Weights of a small CTC audio transcriber.
Model: waveform 16khz input, arch convnext, norm layernorm, activation swiglu, layers 8.
Training: adamw at rate 0.0012, batches of 96.
Data: trained on Morse code for random letters and digits, with fading, noise and interfering tones, 50.1 epochs.
Rows from block 4 of a small CTC audio transcriber, named by matrix and row number. Rows with one number belong to one neuron. Each number is 500 + 50 x the weight over its row's rms, rounded and kept within 0 to 999. All counts start at 0. Numbers have three digits each.
After each neuron's rows are labels from the 100 clips, of 14976, where the neuron reaches its largest size: "loudest" is the band of the loudest frequency at the time of the peak. Only what is clearly more common there than usual is listed. The data: Morse code for random letters and digits, with fading, noise and interfering tones. In brackets: how many of the 100.
# gate: MLP gate (model.blocks.4.mlp.gate.weight, 1280x320), inputs 160-319
# fc1: MLP up (model.blocks.4.mlp.fc1.weight, 1280x320), inputs 160-319
# fc2: MLP down (model.blocks.4.mlp.fc2.weight, 320x1280, transposed), outputs 160-319

gate.630:575524492534563492492421545370459387486480538463517512466489498501481489508491435541591369529441548560422463590501498493569467408542523570440579477564463474437445486448433453569537497485489437526431535484470495317501580525490553450560449625478485500499460410479476452520544498506495466565511523556549593418480516486591516555562524606463533437456420551613500565542466472479456487417495557545554532570555491480526568458522553516469541491483522531537464504508464481459572528521466486
fc1.630:425458474496462530458532516554498548496515493545519497551503464459499511442443566462492504532523498462557496440470555561404577545582437475496507558450480499511534583534486525486479510496614510575563404485457471570459485510535453523424507417503523523565531451528568472434422486473477480476472533427474405568500474524442578468436438457549471582470584460423415482474518535510551477470551557438504515405453583480485406516421492490585481548557499443468565539535555483511446537545529498
fc2.630:484470549440531569524468479527466550472442484488398486462513400502554591471526563549543486442591513492477443485530493475494498427585467532533553499545418441528600450618511494504502508477422467567429395357484402588514524493500499474514466483531526559502533524488513467563440534483473521538547443539467555493426501512517488483486416538466496471507465441415546465601554525427561547530630474483512468449523447462539491516520510447478486463523518579558498499465462439548491379500563464
loudest: 500 to 1000 Hz (61)

gate.710:450475625475521495673490554538521457517500484533484570480489533602478489558526443487373500439599474506524486509439583498595440435489504492531491537549504478532472430502578466512498549509518526442545446583529481530571446505499582533543497574475469466400478516452502423471436511526573559484457516514589531652485469500507601513571452487410515498515525534564456499502479554581530478592551546458481564566456610546506499480535473478454529515569520437482572463496566516576496533487482482
fc1.710:417511641501516507619540556564554425502556493539517535532490493583457475575550446527471480473557494489532508498400589475530447479434492459508526543567541479490508437458455484542553520434541528429577444552541489509593419587488525512530502557458471509478534416457498450533495488474544584488402501493616489644497423504504595517590433472411515446529537545516448502521472513572531485539490539426513497547432549520510500497543463510455504557578589442500561481499584504555471506482440496
fc2.710:384451529473486472487496496545435568518492535526469594450569545443534516514461559442515521504432559541495503545443485468395554509504514529647444521487484567531562576496453418536560399498523552512578448555540539469481509538545530507320510464529436525576486510473477416434524478529507497489534434452512396546499604522525486516468498680516476527524467544534422472430438502568555455569506505475518476474569601514557416584446491498581478495474431456510466483401449516423485560417539584
loudest: 250 to 500 Hz (31)

gate.753:522404567508548431434540519494467476485630553479545549511521517554487502466483512512547463565496486463533575589528445471404554469495531450566559475459473531492491524517600573521558539451488519504525535490479563490529518553579509499464517519501598444551578465492448506458558423487588535482507549478566392519504504542572463530398503482498573494455516469466594464536450486488511549508438533561614430497482368652533476530468493500501496492480514535524462491479518532450468527581522549
fc1.753:483570427556632470445555461582381521558543515446472543486474487542556497563465506531520579466535470533454546509544468543441489402483443483436468481488508466473540561517561463516589536418523558555555557494568529457511489467591478502522467398568520466519551404544487477534495535520453633481399611478470547522555528486583506535532433432435534413513494498472559484654541611487522447504514442525574498468557479573539498492530469546512418440500455454496500449453506540530509491540584558
fc2.753:501481532555536495599526523551545506508523529436464528523539521493512460567432510503490554511488503535501583558519459429520570423571497623591533419532568399487514480445544469535493473419437571491523448479474475466522512511493345483501465475504452568416471435475468443513483604504432455417601457536502506544600553429460453497437508422453409532565522460493458421506538456486509413513567554551367594480518454521551457543491434480480414467417523497534461437462424526550486438506453576
loudest: 500 to 1000 Hz (61)

gate.247:487526541431542502525460468460454471468536525454527422468463464485547500464542524518444493493508526488450451541523438480519535453439593503580446516435517481506438407498433540648586617505510441440455453515487552524425464545562534483408521447544483457581465502392532612542421529562528448453574466556425500495484570498551526472576441530514510472623597527522510583485457476505471521505541433489533560562531521491521437513538522515412431588457554498556398521504453499503485492472528499
fc1.247:523418570474532510509486506485491493479469444443537493505531542511358580555478599514442456450553544530460496549434487529518457496501433556427514493565327491497551448535541505511517516529468426494469537489483499503517471514518572617406495599509494476484521443555429473648461532543583558505577472547540468629456553587476417539481580577530506526497565484529543454585434478583567471459550511461548537512534401493503513433534460474442492533493553537558525417595530481475448533477538458
fc2.247:491531456448443489493506636459512517498569474469460478447448492500355564490477484497574513560508599652523521514488493510515542457569495547454458501449518514395491459398485524516570459434524523440456523501583534499573565581452489518595529525504481497568553525482466529510468515514509512529480513453471496479503495477488570447440589562571499492541468550531460538540457555465497544514494479589488573480676437590497452537556430571568549436445536491490502492518561470573524469478428493
loudest: 500 to 1000 Hz (61)

gate.618:526456512414515495509472438550377592502527544473492535523538561516449534455498496484494515489501517429482501530543451611392562509456516535554464423461557483489491523502541628522525540574499392502588502584500484527573519528505522524446562501500500569463468533425489563554537502520553535600621515570461433486465474523517416508423498520504545520520452425450530481526462563574612456561513467442482531362511389555510461513540494459594581486568499442559545474538473533481483513508470462
fc1.618:441627438430496498525556628424558445418511460531526469538468489535568566551525556489443469535485508544503479518434573449529456537532490404557549529540532493429546538613458513576517452508557508569421473504455469526458428554623527456525461498526537474497529487547490532424473600461454553403450440464553482506507425489572516517497421581477488500482549560499486491512587524430472494421430532502553505542535483560500507519493516597511442444526558509429454599454502413414412457494514488
fc2.618:469557477518447461461578514450434444482556463486503513499517514542492663503536545543550455371498546517489511360517461555453420475551528505436501588465498476559513467428414587456468489410459503501505475424456478530502474382532515529498478494474540480515578497523415511590556569493514471442606461487605562534483471481460374485528449517534422487360463514485550517483483580486462520400508557478534491537514513474560534453555453515559506516490566451402502497500483524494457549434422570
loudest: 500 to 1000 Hz (66)

gate.334:533497432418535442560539438556470487501467518442504616491479486508416529477479479491453528523482504550478460559482548514411479462502504568515574469464570544414535473497385512510475503609562454483432507578490471541565530604511550581519535531428503464505545529490383541556582468513417514517530519537482460459451486452478484485538504490486533500584464507536466421472567539597393496474506563510481465477544519577532560536538513427653510465617549491513482446489508479524549567431530501
fc1.334:477609441436537492500448476643476542619500497485560586437523499500428551356509492479650549504479437491573492496539494465478460487479472523463515578499628630521546541409533559514505497493465472509513465529500473480580470453575520492481471470358469491455575513576430513686590412435572475518443467601527530515459439479465480566504520469578517580499555504450535476475645454549476499512457539473465462436518478432534504463473531481489425417532451491531561546462573480513564567496561518
fc2.334:517421467393462590516518532549584605522501496507490465522565541488457430511347418531534486592473392469415500656504536511531503434442440472565514406504438503507519482563538505582499461524539619511668492530530525485429492632524564601453469431461393464475490494486493509388506488520520414573425476469443534457516574474545490589445494531519578545558436576468424487470561409519538499588537444520491520559524470482549417479467487585531463420497481547503514521473485437433480488542420484
loudest: 2000 to 4000 Hz (55)

gate.520:477491475621527505548553451527491550499454455501423446508553412482541534603511521565606541496450427600478532454498436513499423481550412570453555505524498430483524495509487425449541488514540499516488541445526499516429508453389477472497544565556518501532527452570500443608554559508472404592547457458495541567501487531442486570556539548546462506475491572518386455521497388532460472470513542509521463500542563388532486444468440457475532496510437459516537526562536470488511484562475585
fc1.520:476477464514478478512545505494527442441474511451486499502475495554420546513443506422460550569463552441604590509491482518529460463445383514430570557558420436519522404449464498471531443509653473484557543434468519466455535519535476487480523560426525533493510508467460569577528553499466506432508497497477451462497532547440501530576479504371541520520535449404454466524575553523390545480586547464615478333579493509493547529491575557538496502508534330517494413484562463499445478541458443
fc2.520:572497520538545494460512514568511514461528513565486507411561461554543556508498532487534436454518441559468529472477547442516516449554452488500627558457546549585571480558498512572410589564463481540529511577508456489499449517491532494474452581464499403448515486475558449502549471453544469508504564518561483542503431405483612506571506576595595460508373539526502464544526494452463518434568473559519458398603529499484510532533535571494465489583453555538507553563516573516491490440576503
loudest: 250 to 500 Hz (31)

gate.252:540465546386531454499534472512450416570433502491523496386391469494419597518573521582540578463434555527436453516583552474478528492481511448527540510562534489435451542492444439504503454455462499522473446434538467569484518504456505428468482501571467498501480462473486449438482428499532519481431553400512502513458444514596538459552492507481467501610456417437443490568564501581507543532534444358445440459424522494504422491518509519491527501436508500518525424583545481461532545534513489
fc1.252:443518460546538509537455561479587564483561537504477469581577551492563435502456528439468498512619457493493565531488451524519457378541517528536436471476440482569540461531586565522467566507434478477519554599488580389453497501519584540456493516503537480501480578469572504508466522541547500550536395598434504471581625491437447569452494511520501461434544551552532521503391459411540478509464530671594507558559456533546498501560475508470531497556521473473482538382438535523432456540494536
fc2.252:512515556491501521431553452533523513564481480527514535545465494500537533510444529528482529473521430438545475343443495552553449429518461496427466556491518530423490502479443478400526573526432335463331469460501457461544514346473537476606504509459628479562472516520513541550505485496502585554493546441606429501521475483497410504497419495526466515441514513496582505524463522459411492523486578489526548442500457521445576493514552498472527539516367435532543467561538501592495516506547497
loudest: 4000 to 8000 Hz (25)

gate.473:516382528497546439452481470546531462481493545530457550444539475463491446578471520521550468606436488515491542536461525470521473487596479494500530528493459472441578465566416433522489431557581592430461540414492528527580516594484530588568509502445372439547510551509423567472470502519366542492517539550457452451439526525486454519517569514461498516557477586535372504488467434543417537427540602575472466499513486464531596472558451454588467502532511517528454516543539538471533611475463463
fc1.473:530457498492443598519549509409502465400536475534509459466415485510464436441498488458447439519504486564443519510443466493479522552451477550563474417469522514556456513466422565455452527536570430532562483526473471433438521558627542562490558405511491550450505504410545504478492523521401463492606477457491497540433508478508536559462458498493498458533537440555521449427473511549468466446488464479538640514461503496448507508505566543584507536525557448492442508421515556470538483490455443
fc2.473:468522575504507446544450467520495488518541428468510450532453514528501535411579505519450564402507462497584520387520533598493459613485508469413494395450551523483447460576503449454515475517490386508370523541513528470539496342537536442607547511490602531538509524477509468503532482519483605524482503461567499465531506460462474407506450487555441512476590533499524526496484494489511541497499568538507462471575505456449656492554513560421539526479510526485534512505472524600490444476532491
loudest: 2000 to 4000 Hz (31)

gate.707:497508484408570556608477512546440426427508536476587534459487487515518522449417473542506509445560572506502359511488522489483462523521547458560460445436493490500440509414471497590489458596470455505492378537537465540512498451509480482448523486541519530392487533414432473445458463544589539538447571530512595475488426500583542566460441540501495476547418520552471468558510455592465501433434510486449449447486528548483433516529504436510494371460524439451490512431435471519528519558507406
fc1.707:510430495500405506499464533431548484537517556426511522538496622600547429458518556400512502457459449491581532455503447550520508505487516457583451508413436450514600505459542531481462486467465536458543554464433576533579459407548517515559519528478501557510472553475490541469500583462494492485524525512504446389540602467506533426487521497583497521485484544489557510495436523426457567576569422525554592466500530527501465524523456428443411464484463453497473436532493530657530483507547502
fc2.707:509461485536432461424563598501499481538509518501526401445471500453560483488504491510528457569543436427417527472486488465491500462445467566540486503547548423509573497602510474499462537441495463510431557486466440488637531435449490512443420533502529503465525425502585390460465490460509459547521608497486387391521429566467586483514517513496687526499493457575495526502524520435509484571497446577513481511489466506404497550530434447379462472520498550596513492568503529452531515511604381
loudest: 4000 to 8000 Hz (25)

gate.117:617544430445491446517541539463508448505388411405547555456483503470487463471436517465477444424473524487483549536463454526546433473478413439481517491528420553420515540475477481441563506501537510481492542487532457466495623525477499489489486508482464518461439533462506421514493557448489530574524593497512566493409559531491519571509519489393496491504511432503399522435628544591454456504544457443481572551588516464471500386503612595503490513511490403559464476508538496430438517516543510
fc1.117:539515487497524519502542509427621452517494469506504590437496463390544465531479467557418462453444499476422506467491459469583393524571561517509500426536449486532472381511526494430559531468446569536518588529480440441489528479495453483493491478552447344463443499418550453479514415540472495420520422501523452433495556539478544448524528494499531460491547546594546481415534456516472467457504530574461567665508496417448579443490507511452479573459563513522518484470520483467527531461477491
fc2.117:502561566538531501514437491471471490524555536493562585531542523515440391538488470472473574559565501615476587502510443482493633475425576527564429448382512579470454521520479453470480437499556536521524579540553535475388492489552477527417533477568483478399481466531514447531529531406492492402498501536494531525568505551439607560503517434481479540483631555510442548370558527475470445480485518499413536529582430529507497547521452553502469440496455481499527503546506480418513482451501518
loudest: 500 to 1000 Hz (64)

gate.698:474450508404469400589437476477397509524507577498547595465466481525417549496533560523527624423526569480497426539544563474476525457464479533455507468492508508477391569435496482463521523535575521544550442529570537572509500563510454486468521494487504465530565525458404490544582446544475500528543562525555459567420545490503512517575517589545529579594454469511446407544549515584464525408548521473507450463446512497481434475519547367609563444408504517494555393515488454459463565496496494
fc1.698:410508524468522456555553450551527521517461554551521540472526400470497516519533464555568523466447517557471486446517490463518526588473440515388497486478531565552445525410522474492552484531480614491525498513593457512560496445466416469603518492463467480482583524517355476630599406497454492540497601412561530528422474460472486477514568484570596449584454469538519468521555466543460462516564486471418488493421494390434467475398524427529457489483482542541500397542509449533539543544511461
fc2.698:484479549419457462539409492508470553512462512485527514443526535459468490474518462506498449543484465538423515649471533510498576616497436503559522487479464504518475563569622512579507485493504616507671519628562535547444474673502458516487508464524401502449512481483495533440535468516483385519496465555407523491483558473542531479502495541421548504616481500539425472451465448543552533553518476435417477524491573506526463554543473503588510438491488503483469507443503434391514535413442489
loudest: 2000 to 4000 Hz (67)

gate.606:466508526345577448555585439524472384530462502450488500447485468515508576550588570581535503455424517603418472455530579504517525484509495487470478487513562553468470559491423451475511452459512589511515451537573468524544464466526483398461530470553454501523517487452411413522534463549447467493432543401589505491490444487599469473531524515477527426602456498566471461553499490557428481523626466429457527452522504446491433509550470479581555416460498518502590429599506494480566633517575438
fc1.606:595485528422491492518490451506460544534430507492523549406511402526406600506524450582539536455440552484449475458523614507444530462464459519535576488571503443497428503480516481474588499378581517555487490479560468599498516565463433483501461470554530510532565447436486434439532398495487518536418525426540482524490482569488499473565486525507564582563524431443444472504601540559445499467584500391454482427434481543475417466409565459547527541418532524489543427558549458459509532485511586
fc2.606:490558473506537445516427533444426481448521504491534497476545491509438484478591473475491510516462555589460542640533509498442527589473539511519561455483474459506525502541537511550454484478546673561609560567494537537420452606542454510428510510547394521398532486484543441493524427490470429418510442547394574517470534514520617492580571500485501491554506474498493522469522476548633490468483415480422413514484561455536454533518441495515478456534575532468461517446445510378486516427435528
loudest: 2000 to 4000 Hz (38)

gate.367:382528482458512498471554570367538472476503496475560587501524475469574564473481499525443468443559523536525483538487575472564493483571476545463529451482416443499536517446469504521502559472485521596501454566448593432455489483510442562562462542560490506453505389354533490516418525446567564503592484499563486524410469406550529489447545573534486433492490536547520516555423449468481508460511569432456575546572512363529553540559447509528508500689533495491511462588512444483539530575479418
fc1.367:515526491555522423482510555506424600529506462562544514498452521550444514478472399447486503562554546498427494588547572515464485461473482453486525443485499462517547578537466487518460509525491490471435490544470466485415502529394436576503468448519467546468489465490478472473506569460529548531593584550501571484435502339521516574527430560477477480530368475482465521519412496468540503488515405487437537507560546547555469495543405505479579470534482419439462509572515529595478527433613633
fc2.367:521558552510597514517469345566582519505504485524538472449455441420523501547435565474456552468464449454531524429563442534572441524486572529533518505480508534585467502460464535447480460577534416436478445452488435413489450493539559565480513452524521573451487575457479547508477522453456488462479447377525489548531547468571525556469522449472553569551560536546510415514460477482496495493547484533563556464504481479520527504442437543532405546417573475493540425474503518402563547549476598
loudest: 2000 to 4000 Hz (25)